{
  "model": "sound classifier",
  "dataset": "phrases spoken by 400 fixed synthetic voices",
  "train_examples": 39062,
  "n_mels": 80,
  "hop_length": 160,
  "input": "log_mel",
  "spec_augment": true,
  "win_length": 400,
  "targets": ["speaker", "voice"],
  "num_classes": [400, 4],
  "arch": "quartznet",
  "norm": "layernorm",
  "hidden_act": "elu",
  "drop_path": 0.1,
  "depths": [2, 2, 5, 2],
  "kernel_size": 9,
  "stem": "single",
  "widths": [192, 240, 288, 368],
  "mixing": "mixup",
  "label_smoothing": 0.1,
  "loss": "cross_entropy",
  "init": "kaiming_normal",
  "residual_init": "none",
  "optimizer": "muon",
  "muon_scale": "match_rms_adamw",
  "learning_rate": 0.0044,
  "momentum": 0.95,
  "nesterov": true,
  "orthogonalizer": "newton_schulz_5",
  "adamw_lr_other_params": 0.0026,
  "max_grad_norm": 5.0,
  "cautious_weight_decay": true,
  "magnitude_pruning": 0.5,
  "max_steps": 10000,
  "batch_size": 384,
  "epochs": 98.3,
  "lr_schedule": "linear",
  "final_lr_fraction": 0.05,
  "warmup_steps": 300,
  "weight_decay": 0.03,
  "adamw_weight_decay_other_params": 0.01
}
Rows from block 3, named by matrix and row number. Rows with one number belong to one channel. Each number is 128 + 32 x the weight over its row's rms, rounded and kept within 0 to 255. All counts start at 0. Numbers have three digits each. After the name is the row's rms in percent of the matrix's.
# convs1: first pointwise conv (model.blocks.3.convs.1.weight, 240x240x1), inputs 140-174
# convs3: second pointwise conv (model.blocks.3.convs.3.weight, 240x240x1, transposed), outputs 140-174
convs1.66 105:087128254198128068047178128168161093169084149091170128128046157148045110174128154128128168166097182128128
convs3.66 115:162143128128128108043042128128128080128164128063075150128116157177186128128081128128105150244115128110128
convs1.67 096:128128128128093128128128128151128161122183128066060128128128068128128128128176128251163184087128128167063
convs3.67 101:128103174053128094128128087085128099101128128128145128128128099128128128128128128166069128045087128213162
convs1.68 096:082085097100072089128159201085128056128128128078135128128128143128128128099128165128128128084145128214090
convs3.68 093:144153128160183099128128085070180183128121178162128035152178086128128097135128128128113177169054128139128
convs1.69 092:128128128128091114128112176098079128067128128128105183128128128111093128084167128128128162160128187110107
convs3.69 090:081128128049128150111128186128128104128152128128128128128128165164128128128128128128128128189128128149106
convs1.70 105:128128157128065128070111099128128155128170090204128128102128128128128128128128128128128063128128089128128
convs3.70 111:077188128128169171128128128128128128161128128128097074160081148124128100146156127128046149128103108128128
convs1.71 097:128172101068106153128128128128208108128128128128128082128041128128058061161051088128128170128128180128164
convs3.71 098:128096128166071128128128087091128151096169082205128128128128128120128128128128099128128069128110128180128
convs1.72 103:128128166128128128128170182213162128183090040156129128128112128128128128185161096098128141161141128128128
convs3.72 099:068117139113128196128128128168128128128128128128154128164165128138128031127147128091128128174128128109128
convs1.73 093:102165071128128128128128060128197128128128128128052128177138079155128128088128064155158154110128099128128
convs3.73 091:128128128184128128124071172128128081128101128170147149228128161128059019128128062128115128105178128084147
convs1.74 096:128151154128128128128128156128221128128090128128060166128128108094155119074167128128128128128157192128070
convs3.74 098:128128128093174128080128105128128128128088031082128076160128128128128104128159128128128128105128128128150
convs1.75 090:148052128128128153128128174128128105128128098128076128128128128128128128059102128128091128128128128178181
convs3.75 094:161128153128128097128128082128211139076128015083128128128128146066128150128113128128093128168128160128101
convs1.76 108:168128120155128128128128157204000214128125128189128158128128128115181128128154128128128132086128095153128
convs3.76 101:081063202128137202146128128181128128175075148128044156128168128101128128128185128037096121151099128115090
convs1.77 095:188114128128095140190076086162128128128185128180128160093114127053052101128128186128128186128135150128128
convs3.77 105:148106128109103161128148086165128128128086128128178077188094147128212083128128123194128122155128190128117
convs1.78 096:096128154128128173128107110128128128128128102147128128128092103092128128090128128081128128128092128162157
convs3.78 109:091128128146128174154128164128128135098095128128100128177128115078128128115128128128158086128096128062128
convs1.79 101:128128009128128128128099189128128135074091099184128168156159128146175128060156128128128193132134098170128
convs3.79 095:128128128152128128128053151128210128128128152128110084182068128166162031128128127128128128178178128128128
convs1.80 097:128128128128128128180096128084153128169102128128128188128128106128155160128117168128109128098066185116128
convs3.80 093:096065032128110140128128128128128128128144128119128128146128128128085183128205128128128128128151128128153
convs1.81 105:128072128128098091082128116135128128157071128082100039128123128169128130128128128128076128128140128190067
convs3.81 101:101142195175089076168128182128128081106138179152147150081128128062128128146128175143128086211128128077100
convs1.82 095:128052107143203128128206128128128128128128189049128128128128128128101183077066128128112120128078077024181
convs3.82 098:128128128092128128185100128128151094078128078164149128181128095128188078081056128128097075128128128183128
convs1.83 104:128166111108128128032128128128128142128114168182128128128128128060103150128079137083128128128128080128171
convs3.83 104:177128079074099146210128087159197158096128128148122128067128128151062128150097128163128128162101128142138
convs1.84 099:175128072128151072099128128156194128128158189128128128095203128112128128128158128108070128128128218128106
convs3.84 101:128167090113128128128065128128106128148128084129149025128128179128142128038128128128128128128162128128128
convs1.85 096:128128128128128128128089083128147180128128111121064186092128128186090128128095128142128112128153128122168
convs3.85 097:128128128128128126120128216201128128128178081138128128163128128128128169080127062128113164098128128071128
convs1.86 099:156128128128128128102102128128203173070128128128095198128128077081128057183171128089128128099128128128128
convs3.86 098:128072184128128128083116197112163152128128078050128128128128128179067128128112128128178111213180093164154
convs1.87 106:128184128128153202174128175128159128128038171181106128111128128100128128104111128162128170128112128151159
convs3.87 103:128128128151092185101112128085128128128128128175091105126190134173128175128128167128223094181128128128084
convs1.88 102:192190160124128191128071071179128103128142128037095128105128093082128147128128084077133148128128148146128
convs3.88 094:128128161128152101145079165087128174128128214128128161128106043074128074094153128169128157128092128168075
convs1.89 093:128090097056188140091128128167128151128128075174128128184128128053128128128128128128128107128164091128128
convs3.89 097:128042113070128107093193128147162128232106129128099128153128093044128112128103128172099058191128128128156
convs1.90 100:128141128128178164170074128128121110128150128128099128130081160157128128128128128110150128110090128128128
convs3.90 099:048190152184128128147158166097104128128128211199116128128128164133149128167208128128128214102128128128128
convs1.91 110:153145128087128162128128172138128181128128066128156128041128120078166128064080113128089128128184128135128
convs3.91 102:186163074128128095128138128128114128114086164128128128128128128128152128128128128134119128190101059128081
convs1.92 118:128190074128210168105128158107128143062128128092141128128075186128128178099215083139189128107102142128077
convs3.92 107:128147080064049216080082031128128167128183128172182156169128128186142128063137128082128171128128153143128
convs1.93 100:108128128128038128083128163128128128087102188128151116128153128128128090148128128108128128083161079087128
convs3.93 109:048175128128128128087187128105083128101128165088128128197143128104128128157177094128173128128094109128128
convs1.94 095:128128163101128128139128128095148128157169171097174128169100158108128145128143074150168146136114128128128
convs3.94 102:128128042128164128162128153128082128128113203128075171128103146128128128155132073106106128167128128093132